{"encoder_arch": "swin", "model": "model that predicts nearness at each pixel", "dataset": "rendered landscapes of hills, water and sky", "train_examples": 145000, "image_size": 64, "crop_scale_min": 1, "horizontal_flip": true, "color_jitter": 0.1, "encoder_norm": "rmsnorm", "encoder_norm_position": "post", "encoder_activation": "gelu", "encoder_head_dim": 64, "encoder_fused_qkv": true, "encoder_bias": "all", "encoder_qk_norm": false, "encoder_parallel_block": false, "encoder_moe": "soft", "encoder_num_experts": 4, "encoder_moe_every": 1, "encoder_expert_mlp_ratio": 1, "encoder_slots_per_expert": 1, "encoder_shared_expert": false, "encoder_patch_size": [4, 4], "encoder_conv_stem": false, "encoder_depths": [6, 6], "encoder_widths": [64, 128], "decoder_norm": "batchnorm", "decoder_activation": "elu", "decoder_widths": [64, 128, 192, 256], "decoder_blocks_per_level": 2, "decoder_block": "basic", "decoder_attention": true, "decoder_upsampling": "transposed_conv", "loss": "l1", "targets": "nearness", "residual_init": "none", "optimizer": "muon", "muon_scale": "original", "lr": 0.023, "momentum": 0.9, "nesterov": true, "orthogonalizer": "polar_express", "adamw_lr_other_params": 0.0025, "grad_clip": 0.5, "steps": 11500, "batch_size": 128, "epochs": 10.2, "lr_schedule": "linear", "final_lr_fraction": 0, "warmup_steps": 340, "weight_decay": 0.01, "adamw_weight_decay_other_params": 0}
Rows from block 11 of the encoder of a small model that predicts nearness at each pixel, named by matrix and row number. Rows with one number within an expert belong to one neuron, the router's apart. Each number is 128 + 32 x the weight over its row's rms, rounded and kept within 0 to 255. All counts start at 0. Numbers have three digits each.
Before each expert's rows are labels from the 100 images, of 14976, where the router gives the expert most weight on average: "strongest on" is what is common among them. Only what is clearly more common there than usual is listed. The data: rendered landscapes of hills, water and sky. In brackets: how many of the 100.
# router: slot weights (encoder.blocks.11.mlp.router.weight, 4x128, trained with AdamW), inputs 0-127
# up: expert up (encoder.blocks.11.mlp.up, 4x128x128), inputs 0-127
# down: expert down (encoder.blocks.11.mlp.down, 4x128x128, transposed), outputs 0-127

# expert 0
strongest on: sunset (79)
router.0:198137159101118128107082188144090169171173100133150157158138099112131111097141141128138173156129203121105089128100101114226142141146097119157169114159111081106158131178150061082070113162133147163082145103140083108098156025106187111130128108079150110163139126153156126125174100066105159107135102132143186140074127155102156146146155129122137146104106168138162120188128146141142149143112
up.10:079117160188070195143122090097108116088182108160109140176163200156128128155146137113095083180085099156075180137131102088116118173153117111135133101138149140101088099091114142164115138095127088126170145087178122124158129187150110163160108145197139115150133156117039120110155172109151131138139110125133073101174139126166136099134178133115090110126115093166070169049127091109132117171144
down.10:145199142116091128142134124126101115188067101121131133110134096089124122107082117130123161180123197083094067138149108085126091121141176120090073078158148127153177144095167174103103130067133113100091123122151112092129106050114103120149142116093137137152106143111076111142134027135119166129167122177137164185098132131125146111124109135131077162151152204174110068131167074087117108107120
up.11:095165142125137161168129121132134116105106145129160153076197130115113117185111153130117132092120255118151121161159124164033115170139149148113117110075157159103124088108073141191154106083096118104152116137111137118184149244131134163115161146174148141078129103130154134116153108109119109146131128145107122144127118098119083137122138117134119115139131112083127188151121112024096135130122
down.11:166123130074115148126117153096129136136105099148110164125128102155102172133108139167106128156166050131131152113156109150189116100097111116152181117162156138168130161151162100108095161159135137130146063127152152145114088000128108141139103101095123161106149129110124084103099120165170164124129149097115130124117156096151198107157141159119202109118137162107148056175093124105142109081142
up.12:088130113152127152184197088087128117119102165161159145141110157175106140185100097133081110087062061144126149142131111157000107149125159126113126176143125139117114088107113114147185141067091116115141122096099121090146095160151061131145121140160155152106165151107101139111149163203146099114144159131111075145188152129125068105081113134124109118141116081124110179073112093138151156095139
down.12:097128137121105131135151110147122176158177109153091146103126122142127170145255133165127117136132162127094124112138104114192138111073167196129127115100109143120130127138150102134131139131113140089133152121185148148125156054093087115116152106177145139109142170073074095104116111121144212149121116110148146121120135153145183170141179166101215083132153153143157058072051109086137118146132
up.13:102106132117152130135174105129085139071095144082159133153167168121105120118122162140105125132114103063147073129127175141062090192140143155130116140093158165111119125136150160135184083028141091095214152127085140062155096172168106142124114142114120131102105155140172167173135225157125090098132159111138085119158110109161052095097139119160142123146121113122131118122096103087129150122191
down.13:129084125173126128131122132121120151124168168160111117132075121150142143165098109125140120115181158113104126098178133103144071113110086155132149090141059110153191081144095126075130154158105134150084128119146156127116144016098086158167148065158125122104128098130071084177093108104119088132136114205120162139154170126094186141131087183176081092165147150083077103116152086135157119108070
up.14:096145112114123143129166078147144130109144135146152061097172210157090175118134133123085118115074036162080165135184128148077136117176171131122168224121143178127104122123138118145189122088071180153181132143103140094202110123108137123159142099115114120099122152139106139123161152160141093113149146118146094118119127081113089168049146126129141079099083137132085090116109106130112155179122
down.14:125149119189144147121158126146115166145202126106161170073121125155082157127112168158116121137146224101103090079138114176182186090123097160100118126164132110148111113173111114118092168141082088133096133132121126184101122112158133103085157178085163125126123157123120145169117043121164135088158116114148114139063114150109150070112156137099240078144158139134179140090084108134133138115139
up.15:113120116127116127106089090136167133082074101192090158135103158080096181135125182094155182129109046090121153123101194117098116128126130144129102147128229138117127171159137156132119179126147073191157136085100100070178124141125128081115101086189117125144154186096212141155171105142116080107110153148133137145147118129116102097163105175097136149141175156162114085120135124137152117132177
down.15:081110097172145164184071142103118139157141186148141121100114095125081144083154138146078163104093190159125147147142130063117126153113142102071142114097075170117102117137078134121113122171183101093078112153110156128150156121160176194141176090155123090124129133135114176123088120197098125139123080124139157119141183110197192139079136122116142117048096188162153145115097124111140115099080
up.16:119121116135198149125174127124139102126070143143109165110156182115131172161068119098103103143100116103120147111151152132088120113118122174096112113135174166093097124092074148123171151113107128106206119137105153106161104255150128141110113149161159112107110115127119130182138128175140057132170130156106120105135146134187078117116075138145127098153135087170109078079102109053124132095154
down.16:139065124103162146154156139108108146133186127086155147130141120147113137120116110144122129106136115106110131120140154146089138140118155130147162134139117144111149112152143115151117113160126112102104077133139151171154138000158136108149124169150139156107111134090131138119131117132115156112140130133123143120122124079131143123122157165146134104131120143079149046150125125055118169145117
up.17:139156149146116142106161135129135105165095180127153121162153131152114071113099117125155159116150040132152080108140125154084092172146184089183085100110110143085115122159178123169144148122154077078139108096161158170096137147125142129129133147158139109129128140133088104107152161096104093105160145108167065074123125106112180042144138137164033111138100057046158146106087083141109174121138
down.17:111126130136086129089165116141129162117139142134116212170082148128109193124169055054169096105153181143047119137137142153164113093108113158166122139099148109120159169113098080074148146125094162133085114110136100139105104077159184097137126157136156106066104180167126082152214133079152168127092095140134169129137160092163122149125156170140139123138132171152185101125112108062124113117157
up.18:138130138137168138128144085130146108079101143134135176131157167108108067153081131087104119127092058078154163114124119130119133182147100148145146117098105143081146152147107127176158108109140100085147141132071149132095103255162117108108139119139111127105135116132172127112122177194154123148122129102113038141128168059112099154111094143138111131131106109150116097127129104112143130118177
down.18:108147139162100125164132131136087136118185145176103126141162157162134145156163153150129141130139156110113077110158136091133092093125134152135102146152113154114107164126134139111130166150135101145143110158133111142152099000122137117141159111093137180137137107106132118085121049115184147126143144090106169133138135130190155055103124155110143159092104147113121025090093101028099147115054
up.19:109167104143134124113162046110152129090161143142139139106154149123130159151132148138114117118122032093125158124095160122029146151153145144118128076136115176110123134130161135167105142024139112117139117112111116093171136221137152097147098146177114105153129125150081161130115154100131089129107123149188116139124161088152084051120088083147128110168094133174169098122091125197130187124174
down.19:127144168133088182158147117112166136137156088119096173140091103161123125107183096118082132120134211177130110150160120096125127119115110147085147160078139181135155109105141112198170082144153140145126105096143152122112131000133123148096124140079106157087116162083143099099167058153068089150163113162096118115173149081161125150118127157103164126138158154137127088117111122054170126126111
up.20:128143133147128128179112141181158120119082130156116124078089224145128073141017103118118121137112127159132063131127089091062128161121181078149145155183151128160098084083129167097144150151142164161140136129139117192077144189141112101130163116160160132189135157131137148181147140145126141160122149145109151125089081109159092123105137080124090133101120144073087192113110132071097093130108
down.20:144142112126189128119141156113142144088081142188149150130070113097137159139165130152079136125181121154139118116149120167180106132121070135088140144118137154090093105156114182133155166111126138098133116160157148073195123056093107180094130111184129129103108130111074092067138137169171170106154101093168122115075194064140144096153112138136179094147131142165154042073117138067141111122091
up.21:106136153126121140128173121106126115139127125136128137093146126170130188142037115141117121143115000084132155146125139128045117107113161164106114107118179151114078106139147131111137132096142115096198121147120161097133129255148120135124120156160162139113105135136089131168151175172151063089137140168101070135156146121138072122116101149159164106136133119140120150115071109076097150125125
down.21:155086113147147119132139135138109146147158156119151141141118124134121085122100126164117164166143200117132092122165101156116122150125133147084164120097093137153150127131102120169129174120124152101143152139150116210165103000134126134119136153189116168127151106084079165167087086089169166150169123077128121130096137146124194158135156171076112141131135123121154035145099136030133148130139

# expert 1
strongest on: sunset (73)
router.1:096142128071126140130126135159128134116131101185128150116157110162126173137049141128129126133091039135085168130112067121000125128134113175114137100109137130097117086152130066094136121124119127133152135110118143113138135255149155136126127133122189128139070147158119127152155205158098128082121110157124065158101126146134063123107117123137139132122145124157134159143072111146137143131136
up.10:190124146188156101091111123099124143134173170092117155118111155119118097100189137125166175144192216113152075126095149103242108125101140107137129149165111135134162160143158151072086149162119130144097116100120108128108150060130132104131096111133097110119166095116182089098105019080142150122133150103141197125129140144107179110145139132146115127155110159111184115166162181105130141124120
down.10:095130088145155125155147117139103144137138111099112157109132152139148164102110131085120141137167084098131173141186104133089136127123158121116109136139109142146160173138129101158183124108131113161153107114115148140143130246101114106149152079119116126108104147131134107121119223157112128113115087136127104087147180093113095121133093143125077150126131065123048000193141145075122117129082
up.11:152155104132120121117124121145109130139129156104117133131151150146119185119178146143161127149088255131135082148110085127193122142135076041140113165142119097163152140179157116095108154151165108149101093132141148125111154063120156113116098128138086145144106175176144113124097071078136132125110111094155179106132086142098132134158160155075152101094148150089151097166184091126089127159173
down.11:111160154140114129165104161097124101119154133159137136127125200090105123114120103147106132129163014119109153165128129114078148111125198178181154146099116129115138092092159091136110126091132122115104178145102099110129129217119084155089109146088103105127098122102152118163149160152085144177147159126156160092146176096114135113158140124160106086117090167135095022152083172040123148145091
up.12:200121146142125129125137185124085142120173114084121154150107126091122084122152132141117147175165209110149086124136098131255130140143161108158140113171135103163157162125095141090090124145143131122114118120148119120114154000085125141126153109139103124148163133105156107121140109084137128119167109109158235136131115109100194151134144125127101143168129118122110134132141114134152107160103
down.12:085139132145149131115117120176119170171079113106097138105136126096131211118171189152140158110123076115128169123106158167068107170110120121135111108131134139095114139161120102172096176107103133067118183105160145100119146255136109115088128101120161143097115142102067133067138205126157084103110154132154145122091138098136142106133160122104161121122138095116109041073111126080102145185134
up.13:147148100156114146120145080120154090125051168124131108168151170167117134121220080121103105147152174076125092118127188139037113120088136073126122121124069164084143205112113113157161112108141134117121147092097107122148125102116142116131129183175078183117144121065108143106149140089104098164096091055109101138123152145111133107167169129131113110086089140089157088060171129178111134113143
down.13:074094169128134137088133150146097111153125105169132135094118097042144131104090140099096174122189079126130182147124133136255138083090139170117157130100117142144150125144095123157055115148058134184082075136111151122128157152209135100143141143101142114153103092139133137133123083115143103129140163124181130182143139118103123141117164111150155130172119158137127179141119116166143061181103
up.14:139124149149192135119111130095104137120106135089133145143115089120129088137196106133124142124128241086119071159116144120251154128135142084165134103136126088132151110118130165157116163087184172114075149142169109082119151052112076101163125136126105123150158131180148138094152098068129124146159110111154164122145150115146201102171121102144105121158106089105176079147143181112130118072136
down.14:103133105136144168109092152138118169157092127131120150142156150143168151098075169111155115173165063164109107098150117154050126150126113162129100108105109183101133154136131112172108140153119144131147075145122142144098136238110133110157106133126140100095152089140136115111093196108132107113183134122113182131114144119095070093104100070164085084134113159113123009104127085069114127192086
up.15:175178120169108082108115154119132130169172107100113133145103137066121181102134160150151147149154163080159129159100183108248125121097088132139119122157121078139166159124102153089164148108146112070164133081141108109170148022120136103155116137096107129065145142113135166133096134071140118167134137088132157116176101089150160118148133208119183142160105108118145122114120148079097102154085
down.15:071119138186093109164124084112106132091081131186088142120106117151123143099132108113142124149139097142129172120133139169107109127129140182107151113181142122100116135091058141158152165159160111115138104151121130177132120193152156095148113116167137131104103138093073106126173153213135082144147087130151186175103127106125095105122142180190099063123139079091090004153125139072145167137126
up.16:118096149138117119106130148112143159136171134100098099100088126115116141105178125161113152128144255145176087164136120157233133093122119078132133156160082146157112151161111161131116121150145141163158120153115182130156103061105119152127139101160114133156112083124138142101103053095089137195210122094171190123155089118151142097172145099128119137102106173172168110127145115132193114126139
down.16:135146084126153124141105141123089124137136112141094166143104117130123100117106081091160131135134027110143095155122115130082130137131172150111130068125186148133142142119092118176109111103121119102154146110128120094124085235144142152126109099090136100167141151126156145145101147103150147171098131128137132155049079101107104106172144133135115126102121132170143000180133127111093136126097
up.17:105138160094195143050096129119101137153207104111115125109102153170144151074063128068111121107114147110146154125089104148099096144172084074098174112126140188134128134095169090128156115151144181183139144096132118129137126074107162130091145107120128128190131157150125156075151169047122138121139107067092159091138112147135129113175151096134157079121091111088061098085151166077172130157126
down.17:128171112129115130206089086089164144123108146167141077120128111145149160101196115099103127160145088150100138130046106134121205176118091115181085121141138107147146157171164157144112158136161093114140117126128160115145207117132190159136117135099139126143085100112178087118125157152165098138152155164094120152141088108076153132089023106194135111122166134189146140147159125101107104064115
up.18:221121132155168128123096138134129147147158156120156150140182126140161111119146113134131157110194255133161148157154149130200128147122126099144114147168142106147154132176118143075108115166134131144165122103106125118116115032086117125143119131141117101167151095103119115125127128149116161144100142103137233078122101099064140160120144154118119142150118153107160097157141148138128155086120
down.18:113112104125145100144132135166131130096156115136114111119095118129104162143110140109144097109150000123151131122152095141082152102101149103129182133103118094127128104093126137169112130091168110109083127113153119142161121217110117140159095149075099135110126100114136142132152162061119171101166119110102053153110097146146143138150124118134176082128168120144092020102132148069129155156080
up.19:117138102168111104130115131071161152136143138145081153115171040171106132137129145033121141111176138084165072094136100112120147102124104106119147138134102110114048133132166126141143078217144127104130112107086138175107143085169140104100108101093155128094120104131114061068176091151130112090144148105136013139149130189171127105142147090094150144123107152165117107090154117116131104170135
down.19:153186071124117115114104085144128136094127099138112145142132133096171125105130078082136105123142164141169129161094117066210153137177119142186114166117142148140120155131181086093105101068092113124144176111164137133090160111048133082168135140054121143145137104173139170136082083165122170141098120161122162155164116085107089176165105148200117163060104129140110140098135169187163163125140
up.20:167138133147154099112109152107112127172076168052119129126134118072152117101204119144108128134144218068184075100145138107233132074109098137168163067148111140119133143107092154086106179173117147070083133139148075148112126083134129123126145105147098114062163072142127108103122090102166133119190138127125092129146131119152160167165142128128106120132099126149149081097137148061118095109143
down.20:153118113138140175069134145161091149133155143093131122147143160118121127106067115077122141135146086135162188146131135135023130121106142114101127105131166139098119119139150096158108143101105144092087164125144145105162134246114130145107135132162101146138131163166100111152116178160114112076138140112110209112152161091141158084136161123134084105106098101151118048148146104000136121090159
up.21:175085171097080182123092188114103136164144117092130160117157077182143080133161122128120123168149185118094020105138117128151109121110084136115130130185144091133160136162124133141102069120131122156118145152161116150100126031126121145158111098170122157106132176084114139142108144108128141102200103118107190128130130147108205188155147142112092181105151109133107081173138120061125098112157
down.21:101101105099185091119143081134200129127141118152164087177122164118081140104112074194118149107174103149172165150131160136173146100135127133154114150129101168127118148078174130152165113106162113091125107144171142106142080218143103105142158165072132152110130111155156115109095102162117103143101167128145141132117161160183152154069145127147148178104132128102150030124141179041132176150080

# expert 3
strongest on: overcast (61)
router.3:143103129142225127089160147126111136144073149103169177112166134143161176128109149154095122165130133058092057090140150112131145112132109150128125075147119161093118126120087155062128174072102109098180134136126160103168128175144121132122146143150143114072092056147089114163116113111125097106188131144172134135125156103168118090133091131189105113139126126208167081150044131083149139077152
up.10:153100154143090156187080144174104105192097131111139082127120082171134109133110121130148125120145148134126062169096128145124086078110140129128136096147178136097197110122134097132122131078145100130055138124185154125172136067056136166101098142122104142165126130144171126137089104089147094153096133158099178167119118077118123203203190125154119092149120154110136234131146117147124100152093
down.10:175107125147170134033158126115123176155133134130139103142130131179099091158180146117136129160180102136098118180087103123073116147093041144130175104139067149165136101140127084110129115175086113151164095189124134096127105140180135132146149123183181105123126134106172104099149068050147139085142130132150099149068135071122086106144129091113126121158138161118160108126119098028127133090107
up.11:114097104110114073131115121172163118150122123136100105080107112185107081181139163073194104115093158213078147137128106074123176179101088140114138158105119134183072116099120156095134146174136099112097165171137107135126125093183135123123093094115139133142106146121178175115192093163150147096113107142109098100156114114185129145128222089144092120118062123133126179167104116139140160058129
down.11:142146099140121155080138107108140106097129113116108155126100131142159165127144085129130137143169102144166076110105089132131126122158143103112143130143107145117111158158137163143135083118073113113115134142141197134130122088104105114120138173177085105132140126050126082150158150129150145147146108156112104186115170141132165103179107155122135160099099116152115255104137146255068179129174
up.12:098127114106206100103098104166089133107185102166118131160095044189152106110058123122159135113163127069102118140082181127132129067116139092138148168183131113113148142077066053120127116114128165100111166133186109089132157116092134095132133057121089172122157143113126157144110122109138152066065135131108192134172123069109146170164060167132134149126139133117122131111170146147115127142149
down.12:179105085146108165127153161116143101182084134085120140152124091173147122120195159107131156212077156146154106147121166176077123143190121154098136174117133116084126122092161216120114156097152108077177173112138121175141121117102104116152135141122100120163141180162114178113063141118083095193155126094123143189099104106167173137130123156149144096089121160181115153081121076171126140148145
up.13:120117108142134169195153108089089161066136146094128112166153158132106136135181154147051077159089105065097123126131117159074172127173114225133085126113144173148095127139216119130130081069144102173095105128098115145135122156158142127205110149175129129147099170113082203143101099120110147087179118109137146155149143120160117136128157125150134099124152110145148158113093128213154111123127
down.13:145136176135115112103106162160169118161153090147168146109168117123141163093043081132108102111162128115124032145101141097109121138143148111160165089140124110126088128119118151137043179133140163137088118123154154160159164123073119144054147126128135129099114093094063117147111191094097183205123110084178151104106112117085142122181115163130186115151100125089132181083121153056138128112104
up.14:197164143166093124111123152124135120179200111110098135156140122130109109092210181130147152102173177099155106141185148219211112126113164094128138108159128116144141129179163120125088130183123106138139171095154123115104120073158151140146129097124138154149147125100126128140162168077120168153086131106162214126143106135104166088136120112124135154156073121121190187137195131165104168111092
down.14:133151135100155096052088102137102105066098109172120092114104115120092112123081100152121159109175069141105072128066194134138191135080120124087142114072126166138146119164099137132096155078101173127099099119121206066068165179143130168122135144128080188083165151118141184150140086112172112168129120148132162143102092131076115105125188117145111128148110123127183137136136134111151112082175
up.15:159138159090084127133107124131116131136137111122142114134124094097136075121157132088151173101123214138124153134092064094206134113134107129162151047144182101142120127150117109145088128205115100156101136115117085109091132011078171126122123100052121104174141184147163084157196162103106151140141110152114174157114127175124157191127141121085125139111124123140151150133184124170111116154113
down.15:165138118123128113138147153159128136149077126166116172128137152093124071121172153143090074143114075085118070072110143136105099162124160147188145126123103086111169154096101104128097131084134161106152086119142090123104143144098071081140117154099092167131156155107152087161035090055115175110124091114135152141122137116087140159155083162126124121146136140119114028139163131018106133174146
up.16:104137097100033116165107110107110100138164113112063168133125124113164157130063107093122096069113207162129129152123059096140100150118087110180128130095081045142103102131150103148134114153110135138082161075091100138150105057122148151074120099097127111167128160115132079089115145118119123130142121135088129111111140154062118134094196192153115098136100144116097104139116105042103128119088
down.16:076080118150104106119120114114178179104127121076145072160080128152120112172125177138129189180154152164125146142153155099147120072119159135139087107160162171178130094084136143160108095099104143080137088159163134191073114185119147152130092077188177109141146120108156110158210144115147137090188094147146143165143144133176113138142108112069169138145149130128189082082121140099159127186113
up.17:124162147127121163154149126125120127127105152155106148100122136118126088123103129182112141132115108136121121070135097135090110047115152167098128098142162102113107119103088115151171127171098118141125118129122093095126128255092124094131131121127140156097128177120083133161138128142146066113128167192102170126129161120120105158121120128147127114113123131091103229091069120031117155148118
down.17:141148150115155122096131140121151130122129115127123124140134112123120126120174140085120115116118133156149137124130123141147143141120122132140126137121110145155114111145129131119127134123154112108125151142132133158130120053104124138133126123091135122131122112138128104113137142119127148154120104136126092130135108120110142127133160124112141117141134129166137000156108118000127119131107
up.18:191178149148167109100098155127107134177091111110119142114182149134114126098184156066125145116130092142155094138110143126068110116146137125194149103182154198120091136101137080129083168054182159118171150128182106107142169208100141110134134114171107118119156099158083119115130057153119128061080136143111190102098119126094112158116151097115110080156095090117187151123151121178121158161141
down.18:126093174130077150093161115163106116096135178084088083155160127122189086118067082088131118133146148136169071153090119160162089173108106143106171141081148088144144105170156129068205107168124126106175087148079169189083125111141169090069152182120155141167116124098115123145139179105096125148159103131088118111106155167151159141110111182102108123116190105128102129116117199114123168157124
up.19:083120112123073145139114096114107130108121097140125097164106088090154066127147142151132122124140170171193078114095133115089075124155130155146158091162121098156156186134118119168172093165133141085105171132165100135074119018113137102149133093167143095168154134128161104066176239137121147179121122135123157145107139161103166143134104150096145090169097158091186125110127175172097121140098
down.19:149115127135172117154121171146151119075112134152092109193135120134164038117118149158130152118204167101124095118183179130099100119169163149146131103096141193152176149128158129115092105211171122139124129202175161133091136173162173134098135190133155145156171068139114146198159118134083189135154110144118094161147115153125165083134107142160082107099135159166167119092128116135157167159119
up.20:128117143141141132106123117156156134142194134171117084105128107148088209105155117153129163104150132181126212150110099126143192143104165081136127177113149097170100100170162128109156194194187146139066124130133151189142118181149090134107146125120121117178111133131116084109170187203113119120117090103149151078152099144084067162149095117083140098149093168143101187107092152131155128157107
down.20:149103127118125096155098173085156137102100133144130119112173118149121217128122145123140110129122211145094183120086149174194085103119207120134087082173172135115131152096193112065116128144145162101092142100144106097078099120105107131092140186120172149168156122117183145099114114110181115120149148146124170108122139200120102186161109078118112116104114152080147100089187126086070155101119
up.21:141092142107123151109083097158121144123182110143107149132160164125099107135054131099134125108095085141124125137155098098217098132124100149108178122140193068144132110121165093121144117113080171177117135114127110025105126081133146151134148131109132122124123188123136140175157220183148108186135123157082064148102097183118091166154141170101134126107120105134117105134148110026088134139143
down.21:069138097080127100113148113116180132124153157102096108127134159147135159111151147143154119085152173151152162128085165151059135102122134107135119124124074128132116157183112129123123099142117121109138145110105166174105097146167121148140139093111123140158113125135142132125085105119131131057134153116175164130148147091115111140142096162108128131137154120119135000096099130015150124173181

# expert 2
strongest on: noon (84)
router.2:159142167120200119100144102146149147114071166174147206111166185133127145119076130163092150155109193075115080084110070130079101073127130157099174076143173165097138141161088097109174187137112128119211129107129109095118140145118118098113146133175179135120139115111109138144154136128166057089128155124118147132140184136152100128104091181171142105138111071138153105096075123083110171132125
up.2:104113131114065146152112125134141137074181078161130090103106112128155121104053128099076091134119082132112171142092084107011107141132132149114150118120112108112114124175153077173105105172138100148131088150151135103133123242129117126130104087045117128150113192123140124131130148081100169112127067149117099177129113076127116192140123133094122118128142124122074179107131064128101122105147
down.2:154094113122100101134111144156092147160145096111145118188125073128103127139180133116102152110125169133142142155100163124169153084086172119084098150159099143151147156113148082077125116110126144024109115127067090172139089091150139087136124157098132127084174169110140151180097140139128129119118107155125143149120154133095071194135146155158066079162100072096112028187105129104139100087062
up.3:178145097130061074133074173150117163165197086126097126186103058114074148111151129106161133106104064174113154134078117105124148127134134160118133110133146086108082149080155104135132128186151080083071192108162105133160172153103157111097136167099130145132144143146109175125114088065097191062160117156122175107126150148107073094135147148152177125101098087096123104121126105080145133121126
down.3:166173165155118141152146099135106140123066166127140118077150135107149094099111128223071148118089147170196072120169115123136069128132045116082122127109154110114079106143180115121146113097105178177173108159122139084138100100174143155122087129147143125109119131153104095194148105152091129210109144179134111119156074129094172134116101126072133136163092112134098126160159189110163173150147
up.4:105083162096156097120138129104120106139147141142135166132130084151109140108141117113076143142188200076155132120135125181097114118118145111129141130100130151156182196196103142182146070093109141114144091153142122140129145112131164125100106087096098190140124154134193176117080011066117162138054108146111137169135129071131149150134105140103106130137138080096156164133120091208157138165157
down.4:138123114182148178128152152123168146111066143150158084128122159171064127117255125206166116116113190119123141133092140081076108093126148107116141162134180108061148090100140127170107121075109132072176102081091115142128126135158102128139146180108149161128124121111106113114123086157150100165136166127143162144123107057146140126149155137121121104155117092076161140115111158161101211167133
up.5:174107140148111135166113127125126141133198112124144115123069098111113165138122151155096125113144016144109070134121142158147144152145194162130120141111103180109155101107167122158133134090154159109084077126185145160139129110117121114089127160146112158131130100123124116070086065074122128093167099108131239123141150106078194076140183115142108101147095148143166170175091120070160167159130
down.5:103141156101103168107142098054136084135102137121111133152149121120182148124169112096178152109177155168161154121138107076144081059138124152147174115135106116139113126155084111089172140143097125098144090150080139115129181149075143081180136111086166118170117142143152093155118143100169095126134137139103094140100125163151113121132087154135097107079132185106126000113173173103087094144128
up.6:146119101111132095105100110109143134128197150096142142154121137148120123142131111124125103121134055151186132096086181117197166203140080098180092115103108151139074154143161136158102102019156074123120144170124101187143169224096146138125133154173120113137131045161178117136146126144128183085100089092116169103097077116127125130097133125139132125105156120166127141172142114176134096122105
down.6:109136101135123210147132148120150142171127147094109144122132106127092126186129069130132159112115171107147158189155089125031092096104117145121173158146121196098096129101124111092110113168103142128171136071106124090171080067160134112122122103148179145091141158127091097087122084105120115161118162220112150148149142121180149091146143150126105135118131068154163163084116144197097209111119
up.7:171146120174072115103141175138115113174168106112094081117108139098141255131108141146125143125110000117150110086135119133175117142101067139114122089133110099120074102110125118093164142122156101115143108133116101122128072179128131126126157120110130134075144151145143115118097087117130132055162132166154141160117134146164097105119113150102102127142093132143155126130112107170144116137114
down.7:079095140092113185224152049148120134166131164122185176166122113121172082106178112157121181093104193112159160135123088058085117149141156184146161153144100140117176084163149137100089156174103106120111153162177141145108164105125128104107129099164087124160177128142151140122116145094134100180119094106107142147159115151138130160181105167123193147133130118104106096184123148146151117132199
up.8:139120134110099159131068164122094104209230115177122135125128101104125148145143175092155151117092172187124067140136120182090141138111152083136142137121158130148125076111178156125098093160125121140095094130134085086155135065162176124096118146040095142120107146159103114161125078108106156151141142150097120148102116124143111169132174125133153129161147149091101246109115116197106112141113
down.8:058189194090132118131162077114133122095102138126100144097113161120097109134119129059107129145130068138154110163172127089144122175185155094058105109146139076159144130125092151188155129097118080101142168131082102232066108135171120125164133158125125169163125130142110112124108199148084132089152134168131139137137199097099171129135124131107119143155117117135178097158172124103154073080129
up.9:152130099112089158195125125102150142131197116106131183068109070155172186097093081063148129124081091141137099133141103113093114175113117153128127181101081111135104133166127077097163120048121154098146124131148147158147137120079130127117144146110106154064115127103110074107078207099152139125097115116087171111107143146107205165146176126111099134120132175108126132164096123212138101092162
down.9:198127087130097069166131122168142092132175158144066141101143103150098102141120171139161150177106040097123118113105105143163149130166083108131114150185121131112128118137118127181145152158171085153075060128149091114143110078123130149131135088115181137167132171124102122147111147142116070163104121187139111093082099105117100134162114130122124129129144132085071047159100165055083130132048
up.10:109178122081057115181092189142145128123134133131133132153114081132112190154144126095168114148107091160113255144111169080043078085105139150128164136112155103115075113101140089080086128154111144134089153121142199152108081175102150164158063156119165141150130104168134097144111135128071142082133136165130081106131117111090169152152126106136167118131141144132165150170123112104142100125159
down.10:168131112132139165114129134126169152162083104107135140145150154142140085138109207099138124163114138089118071090112112129121154138151156194155044160200095054153165150121145159141113106149103094077140097121106106196115094097123121087151136087069150158186134111160149114094095142100197127108143162130098112192122143146176208132129093123125137100094128125166201083156077159128137137144106
up.11:144143112115108145124153128121156153100169176155120144106101112134130131118006074168119146106109060091145093090137104122122139123113156120137137149129124140140206144151093081187160122161130138143134068066127144128132137192068104097131115114131174126096165133084160141100108206165141109152108124110119210098138112085093084147163099117131150149102137120048149208152148147117106147129075
down.11:138081137105083134129117103134152083125127122123127121167109150121135154112211132113077127103115162113172137148147131129149146080052054107191093148113073081164104129139125112139157176094177096093105185122115188155078164094107147133085126131138148165143182119123129123156131056121135152170117148152125090101110119165154199070156188192103115070132093116137136057117167148111115111104095
up.12:180140159111091133139084123157157131124171074164112134138114089113139100118187099173155159128138048159116116131117120098143159140115091107146185153144087080116152104144138098157119104191107087104070071106160073122104100091142157114113146114131125169076151198133102107068089076131114138057089132140133121150121119171142183148127138152092080145102129119084131077105145110025096141177136
down.12:168085119086109105125129116157077130139116128164154102090101187141155134110075094107143162110115175123175139107167132147151091105116207099150059121134167182102095125114177095154168119104152166117090159124115096128061151154095147080093117128115119074166085076145116139145129118106093109131189101153188080145110120088098098096086174057126174117165108115161164066154124146085127069116134
up.13:119203122145112170132087157095123135156174089074130106165069114158137096119115174102153107092080110133134073144149143134121099159113073154124131093154139076137082097090091118073098179052131097134095125100051157154127140099151181145138157102155108104177141160136125115113157098149082134025115135179097099128125088177139151148097180140121078127116126144142102154151182160171098117115103
down.13:099143168094124079137125125186097121122070125102113086130137127104102180153160093119180146124155057111076122108095090107107158152172167109086199169120155099144126100169063133100113165093141119056149136153166132142154160078143150172117111116164123155125082126154142117130080140107069164097112122115145060128124093130135128156186146179110164179192126110196133176113130100146151161101184